A small image classifier, trained from scratch.
Model: 8.71M parameters, moe top_k, num experts 32, patch size [2, 2], layers 6.
Data: trained on single toy objects rendered from many sides on busy backdrops, 21.8 epochs.
Rows from expert 5 of block 3, named by matrix and row number. Rows with one number belong to one neuron. Each number is 128 + 24 x the weight over its row's rms, rounded and kept within 0 to 255. All counts start at 0. Numbers have three digits each. After the name is the row's rms in percent of the matrix's.
# up: expert up (model.blocks.3.mlp.up, 32x192x192), inputs 0-63
# down: expert down (model.blocks.3.mlp.down, 32x192x192, transposed), outputs 0-63
up.34 083:110146134139112125081115167138118129140157159124126114123113112110137071134142150145156099125129126129170094143103124133105124153157107137164098172111145114137123149152145163071086089147105134
down.34 073:147110155117129128131124161136154121144126162136128140122173083114147118117151122133167133112130154164136111125131118168147111167143131116124160137121117165135097131146142149147046105120139154
up.35 143:163172130118121127126108155080130083139122145114146140123122124110109135126130169133145100102123142119140100136145140150134135151171161176116138123085138124133109138123133115111118072141166097
down.35 139:099154080110135124122113127090054140136111107117192132141084153120110119117169157135102110085115134127144104118129131172141126123152122153117125116112121140163129145107180128148071092147124116
up.36 087:121171137129108110107118151118134116146106138117147102133094109084113076147140139142153091121112124141173090161127108107114144140179110136132113146103146108141140158140157152059093059147115108
down.36 078:153105147116124135114099135137120108147137139143172133121162099149136141116134149121147163093160137154137101118125093139109128128129150115116160134123127167128115124161135099141019122127116146
up.37 062:116120106092161167176132137100107115134127105114119104126113152135175158120147158119104132125112117129137137130131141109177102094108135125092161117118162122127132110100120090161127145143137126
down.37 070:077152104112129116163122107143097123139124112150217116104108098160097115154100159113116124151129127121084128142102143093106156122124138116075116160161123091155129106092103141163143140145106087
up.38 124:141186186122128149139118112106159135134108125093148097117146111098118127161133189136134121118161139126130122134090133118106153116182145129083129125112187139129163124128141143118122067196125107
down.38 135:094137081126129110135122102149077165140116116150115109111117116133113105120152138136111139124132157115102131132113149120133156119118140101125134151139136123161119104123171141144097146165102141
up.39 083:131172157125121123120113168123133127151137133108131098145136121078119084144146121146162098121123126135178102142117132120083128131173124137113116131105153102139151142139129142047093072146096102
down.39 068:154139156127132121125115139133119158118121162137164129108160077131138139119118160113154142103138159171141111124129143149119114115148114132111114155140117151127132115155139121152030122131085137
up.40 058:136142087125157164139126146133079141129130099102138112158071161132157150142123158121094136113065126112125129146115119116170126097104155149097144104129138128134122126118135125158135113123134122
down.40 069:140131136126151132126139095136127128128118114161249131133106123118095119111105172166087145122122144127099126155101160104166131139102144144109126148151142079171101126079157145169153116119158101
up.41 116:127124139163111104078116119158150126139141154144129120123140094100113074127144102136175123149164125146151113111130119162109126129130116110176128163132122150131158140147115146091127116121106140
down.41 107:111111134156112130127130128139141131125153149134006152113155105109149118110149118133188125121146143160165107119131091149122114168154099098134127137129129165115114164150130132109058118116123170
up.42 083:103077118124148132132147132138112133116114128152121163117117124152123151099128106115110155133135119132128166097139121149143126142075110102145134122137100143109100097114135110200174185086148151
down.42 075:150147138158148122128131129125147109137130076126069139147139138117117148165109086127120106173110133141141131144143117155122112120106140135121126161150127102150131129124111139116255140137159150
up.43 156:128161163131127161143127088113148117127120111102134114123151169124120132150124186154108117117165142113114120153076155112094153115181170154049139100102165118144177129111130133136129089166134118
down.43 176:086135110123126095134117100135077154139121118146141109106093106130129095127169129147106151122129142118115128132114154124129163099104132114117122166140132140162112120105168150160112153149128130
up.44 086:111134122133105096081126155148131123140170155124127121142100123108128073130125100146158099119127126151158084126117114131088144138147113120161090159124141115168157152175139159065101078113096135
down.44 081:158096144126135134129109151146151130146139161139102155124192124114140147127150128113180128115146151156149115113146083163144109157133098136129150143121133166106126130153125128134037124109124153
up.45 144:102124128123146139168143134133106188125100099127125089139105144119162134148111157124104116135098151111131123153079142082123138081113156111105121117121129083140140124145126114120113114172090128
down.45 157:117148152097149132155125072165105110121132130125202120095122094149092088115115153151120137116155130109099125150102148090136158158134158139095130160167147110165128142070139142168150140132151127
up.46 148:114165170120114169146148089122157132126125097109135100117143167123116122144129181152103108114169138111111134150071147103101160126172156143056157101103159116141165131094131135147136083164139114
down.46 177:099138108117126100127116098132071154137104146146159103110099100125112088122168129146106159124150140124106131138100147121132164096111140105112123169134122131157118116104169140154123156163126134
up.47 081:133095129132140137130120113160118118104150122129114145132131116156097139097119109122141157145131130120102153121128131142138104144098118108140146107153123161114089107127132124198140185100146179
down.47 070:117135103149131093118116149115119121122119120106077120110091155113128117147139116129106127157094122118101135127135147140134123142115123131150106135100113127135124146100139123143217153145153109
up.48 145:114135137124145111139121147104107157133099113120138071136101122117154113158110149117114107125108140113143112154098142094122140107124138123116125129100152076146126126136136126098087100168079101
down.48 162:105120139090152146154138101155100124108133116118220122097148112145119096119144153151123132087162133126120142143103135083145157136131161136092127137157159124168115155090161126170120127134146145
up.49 112:118078097152135134143129122154111125111159115155118157120150118143111160088131118104127153171126136127110125137132130133147130142098148118131158114141088147117115113122114098177146172102139171
down.49 097:113137136164114088082134144127146110105107131119067149115098127120110106136126107144123108184128122106112144136156150147124109135123113142137121143124087111137127138092107113129213143114160142
up.50 044:127124159174154115152168134096151138073090104094132136136146119117153147150147135113123126127159135132109155086073109120134150086119150117111122120154157098113154095127162126127189134134112131
down.50 051:111124119143123126143151111160112132123157104139063136128204127148149148149113131120160149149096077104087168150096120088162151112107134154081122145143129083125165098108119129140137101148099153
up.51 040:155106131155143156142102091163096164112149145113123132136099168157127160099131093112108136131107113122117125142125152112115142134092129117153153111139096131138108121123123112181146153079135170
down.51 042:105121167111109134109113155132143112160135118115123146185122157094154156174076096143149132110127123110133163118151151106134081107102145208153114119109132174116151144117145177159158161108157114
up.52 124:122166180124115145135122098133142130134111098111147101101146153112109134174120183141112110135154142117111140138066143118108154099163151129064128119111177106129180107135135152115135088184132130
down.52 153:102130099118134109135121086160078156127131111152141120102102117139124077140154128137106134121127157112089146127113150110144157128103133128113129173150131131155124126095150160169124158155130131
up.53 086:124085136130096145105121105160142145107121116142116132107167125145079118102137096126150153152184126137112150088113127144119137135112094085142131135142108150124144117150123130157168158133095167
down.53 083:133106128170121123143108133158109127151144150129000155104152120133122124157156124098158096163130131134167136128104108158123130157141112116148149147134114148121129144167131163115163145119140194
up.54 129:162169133124127131139120157082108110143123148114155126122111122109112122140130176126138081114102125121144099155137128142154125154167159155116131123084139108130117148110144136113114069152148107
down.54 123:098131100090145116115129116103071124129116106121216118110088147148100122125163144158093112089123125117126103138125133135153145142136122153118136113141114140149118151079179128170085091130127127
up.55 064:087106130142077113144135134134096165106115105112114115138153148165126109097140105131125136166136152120117119108070139127116136110101112090131124096127109115129135111156124131147171162135081196
down.55 069:141145165088163133139116155150099140134119159102036150083156071142155144153128127124162146129157124124119140114115096099133099139121150124093146136136153127100108142109139155123140158133163162
up.56 114:137065125152119142128124107157129128104130114168115167119169130147098148089116118111125147158141141124104143126120136145133122144094139114130155130139087144121099097123113115188167192101143176
down.56 099:118131129155113123124125158137148094124123133130019130123103155111111124156129111135130107187109128126134141136126131127135114132137134115152103163123115142124149130106122150111213157121148184
up.57 093:120097106146104126106127101164148114138168128136114142122184125137087134091136092136134144138159110138101144117160138146114145150104122115140167133151108142118134119116118122165151169125139161
down.57 083:120114118180116122124127172137123092117144131123012142128135133086148121146164116141171119171126134135138138119142127157108113122132096115164126136129077147122131136147129117118149131100105162
up.58 095:098094133145083122093090126144119172115125135150146127119142138159081125093108111097131138146143149116110144102124161147106152162113134092140132125120097139114120096151121154169154179103105184
down.58 102:105114141124140124125107125158128114134150145131006144107152120132126110164142137128159093131133114131139131147122120136150113161141114111140138151121144164122113163134135157122184148116158185
up.59 122:116155134118150125147137139100129143143103119122125079144109133108160114147125151140125118113095144120135099162113132107124132102139145126111130131105142079137130127143120114086087099178098085
down.59 132:114123144089111142155138099153105125115119124117231123118136099145108098091127156150126115105148125124134120141102131109125153136136167127079133143148154130166112139104129116160101117145117140
up.60 109:111073134164107133137118121134096146107117122157132148126109144186091138112108128094108128160117141098101155098083131139138156149085141084127132104131100123130087096129124147183173177085129176
down.60 102:123127136145168103147126141153151117141118104146021129106125121126121104143145116130115106145139121133119148151127119128148129124142123138138137170140130139152130128096141157120234143129176166
up.61 086:117167130150125116131148127125157123152100137105123090106154126069161123158129156147142111119151146149161075152084115102123130104161123131109104149126164110141172136141118120069115075187118082
down.61 090:144119124107110136141134136133126165116120125126158121119192089130136131100121124098144151131151179124129139124118108107107144124126166109126117120111149118134130128173114126107063144142062123
up.62 117:120183149131150128140122144111133151144105111122134083139119117115136115165117167120129106116113148127136117157100135090129141097176149129091135126095165096125145122141140129087094085179097086
down.62 140:093117121111125125142133081136087155119131108114201111106111108132097075124140149163115133095133136116084134147103140094139164125132146122107143161146152129168123145102168118178101116147121134
up.63 080:108093104142124130135121129122100137110106123152121133120085131171110151093117136114077137153118136115118137116108142143153120144072139088117160114133107142125087100097118133189160187096144156
down.63 072:101144125139145124125124110175129127116131122132088118129114106148110112153132119143130095142117101103131116151136132121138138124139114147120143177138137131167129126080125150128244154134192169
up.64 068:152116145139106132098104143120137143129137157173122112143104144175075098110115149111126096138135110097137156100153119166087154174138168134153140115087121135130085129134138146138137157094113170
down.64 076:133132156153139147146098147130106114124144136151043124129101138127119126129159136145126120125083122124149100120151125170130131159155139105139160128121120163117114154104160131165135117101154173
up.65 089:119167153121115116113130146129143140122131136094127095133105095088134079138129132143144087144156128155152080142090122111104134113153101131132101133112155119164169159139130144086103066148101115
down.65 083:153109129099115131141136136151135152124117157134137151120194096144129142122105133108149169126141168156116151145110112118136139126139146089119152130111119146101137138148111130130041125117104134
up.66 113:142151147131111104106111157121119117152126149109147107121098110088116097152132145144151091127116151130150101149120130137119136139166132138136107152099153104143133143144156142072101063151129130
down.66 089:124100129115155109121109129142097137134093136150182142115155103125113125108148120151155142088137125133126125127134110139151115145144121113131139131129133172141118128118162137149040120120116146
up.67 092:122116122140110118089124108167155122141171128114128129122173106114113094109138106133190136149162119159133122117127125148107121105120089124156136152145123154138174131155125116137140132125082144
down.67 090:118100140170102123105133143153110136146134159130017143107172118112151129126141137121179126184150151157153120109147095170109116165133114100160121144126115161112099129177111118127068130099108152
up.68 079:140108134107134139102125118146161094126105105145112162132202108133100144112150109146141145130173119147127158100135124147149108114094117106114141132149119161091131102113114100165156159140125155
down.68 072:127126114157105132124127138135102108126145100136055112145119134104171120182120111095121108213102146132132138096129114133066132095106144132130114149110084109103148113159089136094160132110080118
up.69 088:151166128123127099125120176131107098141144135129133117127109113094126089148137150127154076133103133133154106150150129131115129145164134156135118143103153131130136159131150139093094069151126102
down.69 072:116131113104116119093129142118110112137132142137196120130111118141112137111187130138151153117115112163123109105147110159161127161138104157115123120116142132129105146091151113140025108109132123
up.70 113:132074124138109133119139105160129128107153115152118151125204123152096137092128097126142130162149131132105142132129141160111128155099130112147153127151102157117120114126118112175184162111126162
down.70 106:110114132169129106123112159137149119119134140133001134110127133100141135139144115121157134187153133131128165111146123145133105117137140120168130146107083145121118131137122130113167137111122169
up.71 089:113160135138120121115111149101114108137130132104149109131125118109131096152131144145127088107099124127165108143135138136114116137162133151140122133107162104122108150138157150087081066152151088
down.71 073:128100121086120124113112124127068146127126136165225121130125116132117128114158137151146114095125136125118093132151116151124145147142152131124152132148129134171096157126155130171047093134101120
up.72 070:150149123118117124073108100163202113127166121131134117117181098102103098133133110104180127141165111145098144135150142123119139109133109118147135153146133129118176125128107133097127097146125141
down.72 071:099101119178085122129143132142124149139166134135000143139135152097142117111146157133163131165122153138124121122126155148076123154125122095118141112127119171129120160143109129146062130138112184
up.73 091:126139136145101118082128132145154146137132130123122109135158088113119073132142112140165126147156110158160106117116123146090126107145094124181116140137122143125163140163129142094122108143081151
down.73 086:141133148138121134129108150155127117134137145138017134110155087132140145121130138108179140155143153158143114129131087154105118164161130113132165134132123178112109117149122106139064127109110172
up.74 139:107147140124141119149132140103119169142103119120133080138108122110160123159102157120124109129104144121142117153093140090124142089150156120102127131090145080141138127146131129087086084179094107
down.74 156:102117141095147134146134078150096125098124119120200115103131112144101082124140145145111123101148136128097149137104134084136163132142163137089128141158164123153115149071128127158118128141146146
up.75 111:142154139149088104077107126145169109135143146127116128118147086106109082107148104133186119152158114150136126104137111153102123119146093121164117165127150160122164136150113123096125109126119131
down.75 101:118133116146119130133119143136112145120141147142010139116167118116130132130137126108164125140153169146131142128130081159107107155151117111136154134121119161133099124185124135136043130108100159
up.76 051:116151155154114137139143134171115162126149146128132103159123125115119095116133115153135081159125137140137110152048121149117131129139113125145075131137151123137168131126113151098148099165066131
down.76 053:138106124130139155136119135146117123146141162143056144120153093135137132125135126094149134124132181144119139120098093140137161154142145123125149107120110148099144141122122161139097165116127192
up.77 112:116081119150127131137134123125104130125120127151125152133118129156112148106116125100095142158114153114104130104109130123149135148075139098127124112143092124124111096117133127189169192091144167
down.77 093:121110115146149100123121150143130124135126124133049138134110124133115119162129110142138099160100102110122139144128153123130122125131110132136135140144114135146133132093148129134252152138172169
up.78 102:117063132145121146135134128146117124128142121146118159133151126147110148098125105116114154158143140122109153114129135141120132150096135094131147112143089144113096097131110116194179177089140178
down.78 088:120128142173140107095122151133130103121121128138026116124125140108112125157130113141131116169125105124105136117145131125108108111137120126150105165124116120136118119113132153110214154130160147
up.79 089:132178136122149128121142131120154099140123116097131086131145119085137132157112137158139122109130126140126106161104106097117133084163128129090133144103155103133139126134127134080081064190122072
down.79 095:096119110120098135142134115118086155113128119116206097128131121118113115101118156140143152137161139151116111127101138120096158102135151089105138147130148123125117133151135119156055099156081126
up.80 105:129084115135116148125137102154143104108159120144105164117197109132109150099132106135141161143156122125092125130143133150108115138107130135124148122133109159104129116119117103165167163124150134
down.80 096:110127119192093115122117154127119126128113137144076130122105146092114133112117125122126134222131132111128144121138149165104120105134135110153116139103055111105134108150132101113158137125116129
up.81 083:091144125148112123139140135100103157109116128126122105120088160114123116123117153146135094157101143100152104151097132119113148140149158118111117125101156080142135141140111143117099086148107120
down.81 080:124136174073154134158089114169131133121124142135174113094124131161079115126124147146134125083158129093118128141112158117143152154156126111106159166141148131150118162072124147125099105129132168
up.82 134:137173163130118135137134101109145127126111115105142091106152132103124126171132184138143098128167154124127135137069133112109154113170136129064132132121171120140173126104138141103128073193125123
down.82 156:100120086110126119150119085144078155125112105149128100101120114136108102135157141124111143122131149104098144135110148096133163120107142112118124164143128118160124125117153144171115154166122142
up.83 124:111082113155113132136142124155115129105169116158110142128167116145133155091127116108127147155131146129102130128125129140131128137092135119126161108140103133116114106124108095164171168101141136
down.83 109:115146156186111105097130143152147120137117154165061135115124151118101135134106119135150127176148132130107155140126133163131135126133131105132126146114081137104129105111108103120199146113134126
up.84 153:117152174119122172145139091118140135123130098103135094112162168128110119145130168147111108122156137120124126138085143100100156113175160149048146108102158107148166137101146136137132087165123113
down.84 174:103141112125121107134124094141079158134110125150159106118095100137125098118160130138098164112141146125088139138112144121132156105121135107111129154137125131162111115110170138158119154167127134
up.85 096:135093113155113140114135102153148125123148137150108141130189125142099144097132105119153145146150125140105144126138136170128125143107128121147151136156120161106112112132130109174170172107136157
down.85 088:099126117171118125111110169146107115147139146146008127116114163104117118118152111113147117165138126139114139125115124153116126154147125102171110148119065146119119142146150142112172132121138158
up.86 085:124173149132118102097131154127127113153144159125119123140097105089112082121155133132154100113119134132160095139135123143119153160167125129167122172110132132146155143138130161053114064141113113
down.86 081:135099119130104126109113152118133136169121148128098156111135112132095133118123128123189129100130126154133102125141094161121120130173094114133168142122122167103120129142144104143041112123095145
up.87 116:140115139150105110075113105173159117144164148137127140114178085108093110110136099125184130153164129149121113111142130149122128130133099117169132168132111147122168133155110126089146114133120163
down.87 107:095108123164120128139127152159130133120149151118004154120143145111126115115166123136163118154130151151141128119137108141105118146145110105154140128129126171119112150162148133122078117117115178
up.88 122:130089115151114136116137102147159111108153126146110151119208114123105156095137108128140163147155127138091139110138128148118127139094125107131165134144116144113134110125106094166161168118136141
down.88 108:111123127182110113125132147125126130111123127128016150125122150084134135139145102129138117210135136126153140126137128158084108115127122091153128126116077122111131129154118122095166140121095129
up.89 075:122150159137123131144135149102091133125126118126140112114114133122094109150114160123140072113087132118132101148109136134115144147197140142103129119117155104125112141120148140094112091154123101
down.89 067:117123103107127117111129124129115134129101131155201119109082118118090079128164116144115154083117134123086119109143146097158147142130104140122150135137106125183129125115154131165103103166125155
up.90 081:139198162105139122110127150103189116139109135111139097124141121071152112152126147149139130110128129161150096113139115103122137100173109126105135124115155127134144125130129114088087070178102066
down.90 078:122130139137101134142163109112106140129133123138150116117119113116140137105103136124157134123146163125171097150126124131071146125164155099108150141136141112138124091174118102149052129136074117
up.91 094:134175143129106102092117158113144118158138156110133113138113086084126065142148125154159100122141131147161088148145123134110131141174106125141107146117145120153143143154139150056109078150138104
down.91 085:131127116139096143121108147126105137142137150139142141116148098120141141131152120125145128112139151176163096120126105155082118150153112106131140131111132157133096126187130128135029107123095139
up.92 057:117129135093152134148163145100143095116116103106121116111104140142173169109132098143072185113116099127105130145143146119154109087070122128110143101117123134101124107104112117173127146123186111
down.92 063:118137127140125118132143104108111166105172099152219139145110118117113137108080131133098115141122148125144110154103126091083122137103135134109115135141120108130131126123102136173170143117082088
up.93 148:100124129137142129171137151115099183119094100128121082142101149126158120149122142128101100136110144116144124150074138084136139097111145117115108132112135073149133115143128114113110112161079119
down.93 160:130144153093146138150146087164101118111112117124202127096146094165109110115123150146117137093154133129100141148118137089148161140133162143084138153148155119147129145057136138156134138142161131
up.94 083:141148129118129113120144121118171100137120123118141107129168117070133133135139133158176136116156138157136093120137119128143124096165121160091132158140139132143176140119120110068121041168142078
down.94 083:117130109146094136114117128123122142107129119127151117145131125114147102111108133129145137154141141150113126109097128114102119129130130123136104135139119120107147123177114106123035128143043101
up.95 095:130152150151130121130125160123100140125124121108125093110119138107111087170120146144152068151116127115158097139094125098122139127162134142113109131102175082148130154161139152090095077159101113
down.95 087:148105129084136147118107087144137146123114151150161117107149086146125103128133140132148172069137176123116143130132122107154156128114122129099151159138128148146126146106145135158056109144136149
up.96 080:138094118150117141136116165101084161114135128150125168144093172175121135104124128131124110129096121095129115105149127127125148189137165108179122105102102122124091164117154149162137154069147154
down.96 079:153142168120150145109132159115166106140108117132124137148125147128128148134170108144117107094123114113148106121138118170165113141163123156130140118115134150136114131104170132118171091110165154
up.97 099:129086112132124149107146112160149107118154121148111165116187114131097135097141108121146162139152122124102133114154119155142107138107123127128157126139110147112116099126115096164150178107136153
down.97 088:118125115201098119102139160096133117115140118132052147123097166113141131132152098121136107183151107136145138094154130161106121117136124107156094118100088140092146131168111121084163122108125107
up.98 068:119137156141081121108107153142125138161119147128121100133148091099102063139139125145148099154139133137152101133118137140092147113158109128145137152127157149132174135161127160070108076154100145
down.98 071:113100164163145124149084132153120122149147140151020152108125114116078149134125127109166126132128173141121137127108123172131111176132141132160156150132103159152079131123107114154059110101151146
up.99 122:156174143121122125137101153097107106141111133105144124125120110118128119148140175140146099124104148131140117145116132133124138151180151138106136133100170111137122129136155155103111069170146111
down.99 111:098137084089153112121111105141070145124124114129174112107109121138096098113174146153111131079112139119106121133126151126166170138127135141119125137140131144159106147116180143166093126129133131
up.100 074:099096119149151146159129137113083139118122134143132144129049145155111142119126140100103134147105111123112127121142138131157109148078139109134130107148096148132085123098146125197154163087159151
down.100 072:129141151117140138112108150140120125126091106137157121141102115156099138129143139113097123138115130126134112155139138118129144137128127140141138160139120127129129127090132163136233159143184117
up.101 052:084116133118127160160114153118087142122151119142133145135028151148132130098137130119080150099065127128100125127130126144137099128105130110131119127177129084124116148104147132156161198131139121
down.101 056:138131128100123121115133116134163140133117098141243139181128110134149121107094125141109125092116120094150133145129144137163154072131138147092127122138124086110148084134128107154185136139168117
up.102 096:132123138150104127103111127131132152119138124147137110123130138162068123110108131089135112168135133103109150122125150147114157152135155096133140127113104135126127093138119170159138160122091181
down.102 102:126116135139138117124103118159106116126134136133010140105113127126096108133136159156143115135109120123134119133129116121163140164141114118126146152134146163142098137118141151168168149115164185
up.103 102:133160133114166129154133132122132115152099099116135093135117135094168140150097157127117119103108136129133103155115126089139142082149159138101139141102146103128149137132126101115085074169123089
down.103 113:089135119114123134132144097141077155122133109134235117117096125151089085116121162162112129117141117118098130156101155099107157143128153128095151131130138122153119137085153105196108110146112114
up.104 120:120094125156119143117134104155140112121162115149102162128200109127108144089131102121149136152149122139102147122137118137117123156106121099135161130146109161120126106110108101168172162104143148
down.104 101:122098126182115103101132175113121114133134144120018138107111138112125130131146106138145118170121138139142131125148123152100104119136111101162127150115084151104127129149136110111172133117115170
up.105 072:086106138155120136159143142131063146099115103142112128128048178157154128113152117109088169129105116115107151135094137102119137107057126089130133111130102118117112110124138132178169157100141132
down.105 068:165143129115154131140118094146166148120112123146187109134136090164145100139095131131116128102157130111111174146134130080111134113140151131106156159152117123156101132087135103117223156144143119
up.106 092:133165124123118097103123146103164097141122157119143117129118120088126081138134138154160099115132120135172091143131124114109129142170114144121113143117153115154157149138111150042102075158112097
down.106 083:122144123129105126155120145117125147152149115152149133129176127106149149120120125122153132133153157153139111135110136148092115126141127099118131140136145147135120130185142127129012118152089132
up.107 100:125133130148104123081110118164163132127134122127129118130170089116096096121141112134174123148174132158138123103123130148091140112133092106158136143139131152125161130142120140114128110157089157
down.107 090:121110127170123112135122141167132133137156152143000148110162097118118128117146141104166136166128176166136116117123114148107128145133126101138140168146106151117092126165120140128077133120112156
up.108 102:146163124120114126133121152099107085135141143113133134129121124107133119136131158148147086121104123119141092153137124139125133174176120144130126135101149117137125160100145133112112079150151087
down.108 088:114136112107126092095107150059076119131139129135206108141100133103117147107168132153122128108108127130139067087132111155138119141129114151138120117103133146141134130105158145154054093123115127
up.109 086:110099128149127130156134145126097161135106112141125124114075149173133155100121137102089125150109148098117155104093135103148135133081120082121143110134095126114102101118112138183163165092145170
down.109 082:133159109103163118148117110170138116120118117161103121108117091166103113142115115136133101127120112110103117154110143109131131150126142147137154161161146120162118117080130152142218143134166169
up.110 151:109125139124154139160135150123109166138100100130142078147112139117169118152110147109110122129105148124127117154084132087127139085114148131105128122114142087145141112154131113114095114163083108
down.110 166:119143145100141154147128076148098119114121120122210127110127100158107103112103155147121132108145128127100133136099150098137164151128171141090132155140148113162138136079137142172142138136159120
up.111 103:134117127127138143122142109145186110125134128121122127102209112092121168125130106146148161136169137155087139137122111136131116071119114120111154139141108156112145112135120085126147135138155138
down.111 107:088137088184086110121132124114107126105138105127134100128133129118115117126106097105142119202123118105111137130112147118094115099102135111140087123117105102104166107148081129105117144114072090
up.112 117:124069112163114138139134138148106129109155115170118164132153128157105156096124114109113142158133138120091133121123121138134127150080135110136137112141096123121098113141134119190175180101121170
down.112 105:129120132164127117124141149152145112122112126144030133108122158113127136149131097129151119163126126105120142127154133123137125131128105143146134173122116127114129113109137136106206158130160153
up.113 144:119155142117153123139130146107118159150094105126136081153123127094145136158104150131129121104118142128135110153103129101124138082143141118093135126101154085137141113142130117095089087172097091
down.113 159:111132126110134136150143085136097132105128115110241121107124106158107089113133155150123126100152131114102122143109144092133162142129152129088134148151149114151117145088151126178112115141144124
up.114 093:125136139111164145156140128131178098137123098105103108116180127075163174137130140154126170116140131164112107153135149114155122060147146143090142134113148135138161121126124086134127092181146110
down.114 100:076136105159107128141129100126101135108126117116183109131088117130114095115103125131126146172122129102105145105127154112075153136112143124115123133139116094118112133152123125139109136113079077
up.115 157:122167168121117164146130080111149127142125122107143112131147156124124148132124188163109123126170147122109131143079151107098162113185172140045154110110164124129174117119129130145124092176140120
down.115 188:085136105131116107133122098144070147149106123133146112109086115125119096117170125146114133117132144120111123132105154120134154105119142107113132164141130135158119118103168139158127150150136134
up.116 091:144145152144109113099130135147149118147155145112127113119131065096123079121153114150169099136152121149151106146102123144102144141157101133139115159130151138154177138131132140064127069160124134
down.116 077:119113113127106131128112145130121153121158132159063148108154122121121112117164133111143151136130164159124134144130087146124125164149123093129119150109119144120108132176151128144027112118086164
up.117 131:106116162161117149156113109147109147139123129151152122109099153163098149132106140110082139141137139112116143130076162116103144157105159085094136099130126095127106079141117153180172159118153163
down.117 138:109142116122146091124128096152110137160111115175110099110089105129119099128164130150110152138102130127124120152120142127181157125124123125127132167140126149170116114097151140149200160143172162
up.118 120:116063127147123138124125123157125130112116133158114146120162133164095150098117119101124142151150131132106147108118125141128123149094126096139143124140096145115101094127114121184181202088135183
down.118 101:120123118157131117107113124148146106137136129141000147122137121119114120140139112113139107153136114120150137138141127131131120137144105126154114147128114127120131131123127140117223156142165170
up.119 109:100138176129105174135130076143112134138142097120126107115124169160100128128141155136099130129159119119115137151072145121083141126136163119070149105117144105121148088114133148165176130143143133
down.119 132:113134110131139095126118098143073150143101126186143109110089088132118089127148132140098170126127135115104142152127146108138156105118131112116123164127121129158122105090159149156165168166161137
up.120 095:116087116147138138123129120143108160110120135148122158130122135166099160110118109116126149144135134125108149115116142130136146155097140087142152114134098142127099096127124123184176200089134181
down.120 083:141123137134150141120129129151148136131137145129026121132125127126109123174134121122138095138136128114152118132131108113135122137120123143161105143117125145122116130115133147105237156133171169
up.121 073:128094097106147140130140146116125108129144129118109154125104121142144170101136121128113164143109140140105135139152124133172100130077128139139135111155112140118115120112133106183137159084167162
down.121 067:106136107161110121128143125120135130120130107148175138151102116155126113135130115134102118157096103111114135134149148129115121135097138126141107157124140105126120129104097129110206142114170092
up.122 139:109139137124140134156134139104112165136093109120131066142099126116153114158119138142113112130096141119146107160094138088109137099117141134116120134107149093149145128141130119096095102169090101
down.122 149:108122138099140153162146098147097113111115134122227124102136098154100095131122156150115132090149132121100131144113137084137174139137161135075128146154154115163121136082139131150116126134157141
up.123 105:122091131132128130116144106157157105121133123149112161106190109125102153105124118132123152136170133160092139120137134154133104146104122121136159118144115155109112109127119091163173170107133150
down.123 088:113130106207112124106123135118112119113122118135053130122111165108115108129139114116124120216121122105135145114121127153094126115109139115164099151127089114104136117156110135096183135113112123
up.124 113:129104133156123130138112130129105158113113129156124144120102158162097146114096138093087120160116150095115164103105143128143136148098145090124140122124101124114107094139127145193164184101127181
down.124 103:131133138134147126135124102148122115126120116119045120109109133159102116127138127135137104145110120117126121165115120111159144140125135142129132147139136138178132122097147157134230147135167177
up.125 074:110130105100149133158118123131133128130133082119108128145109130104173169104110151121093144136131152141120109147114137125181125072075144146101163096121118147137160108082118120158133133108155131
down.125 080:095128108157116117134131090158091131130117137141197138123090120147082100120103125141120121149140132129071139144102159135097136143132156147106120143155108110137142127072115133168181165132146112
up.126 119:133071121144123129124146095161148106107173113146108152123186116134108144090125105117136152159152132138107133133133126150119115144113140124137168120148109151113133107131117100164176160112136148
down.126 105:119108135184111109107114158132141114132143153121020138125121143094130123121130125138148120196141124123124150115135123148106110119145120137165125141123083123101135133143136119110171150106122149
up.127 058:091109118119156140157138155119122124137117080131104148154080173135177160110139116112091153128097136120132136140122147115160120111065112159133137099133101145120130109092155138169152159111175125
down.127 058:137156122139122105145138128135114143117118101163210136132118107146097104119106127138077156138135094113112116169126115107131141100129133132097105143152146137127142125096099130159195166124130096
up.128 128:134117125158100100070122121163159121132145146135131139118165087093099097116141086132187122148169125145135106104132121157109115113135092112167126155139119153132174132152116128097140116123102139
down.128 118:129100134138120124125123148126114125122147150142003141098163134113140126118150127123166127143138151144167136123125108156101117158132110089151125126127126156110111147172129114109053135099103177
up.129 093:135178133115137116117113134115160132154127133106132081125148114064142102135135148139168108128124134149153091145112125123123132098171114131097113144100162103149153136136121126065106056176101099
down.129 093:106123108130092137148136114132104165111139145118160122129155106122140120097091134117144149125162153131134126121114128098116138106140156093114128133131133122122123110176102111111022135132086149
up.130 051:138135096082177124110137104147165065147110147115117122129165136090129124133111098145121134111149129147133130126153136142134111087147095131116126171122120121119148122113107091071115076137154069
down.130 063:114113108166110147127134115118155151112120126123207115144117125137135140100135121137132163154124124124143115113141159123075133108118128116106107148122125125120149107170113122132097134124062131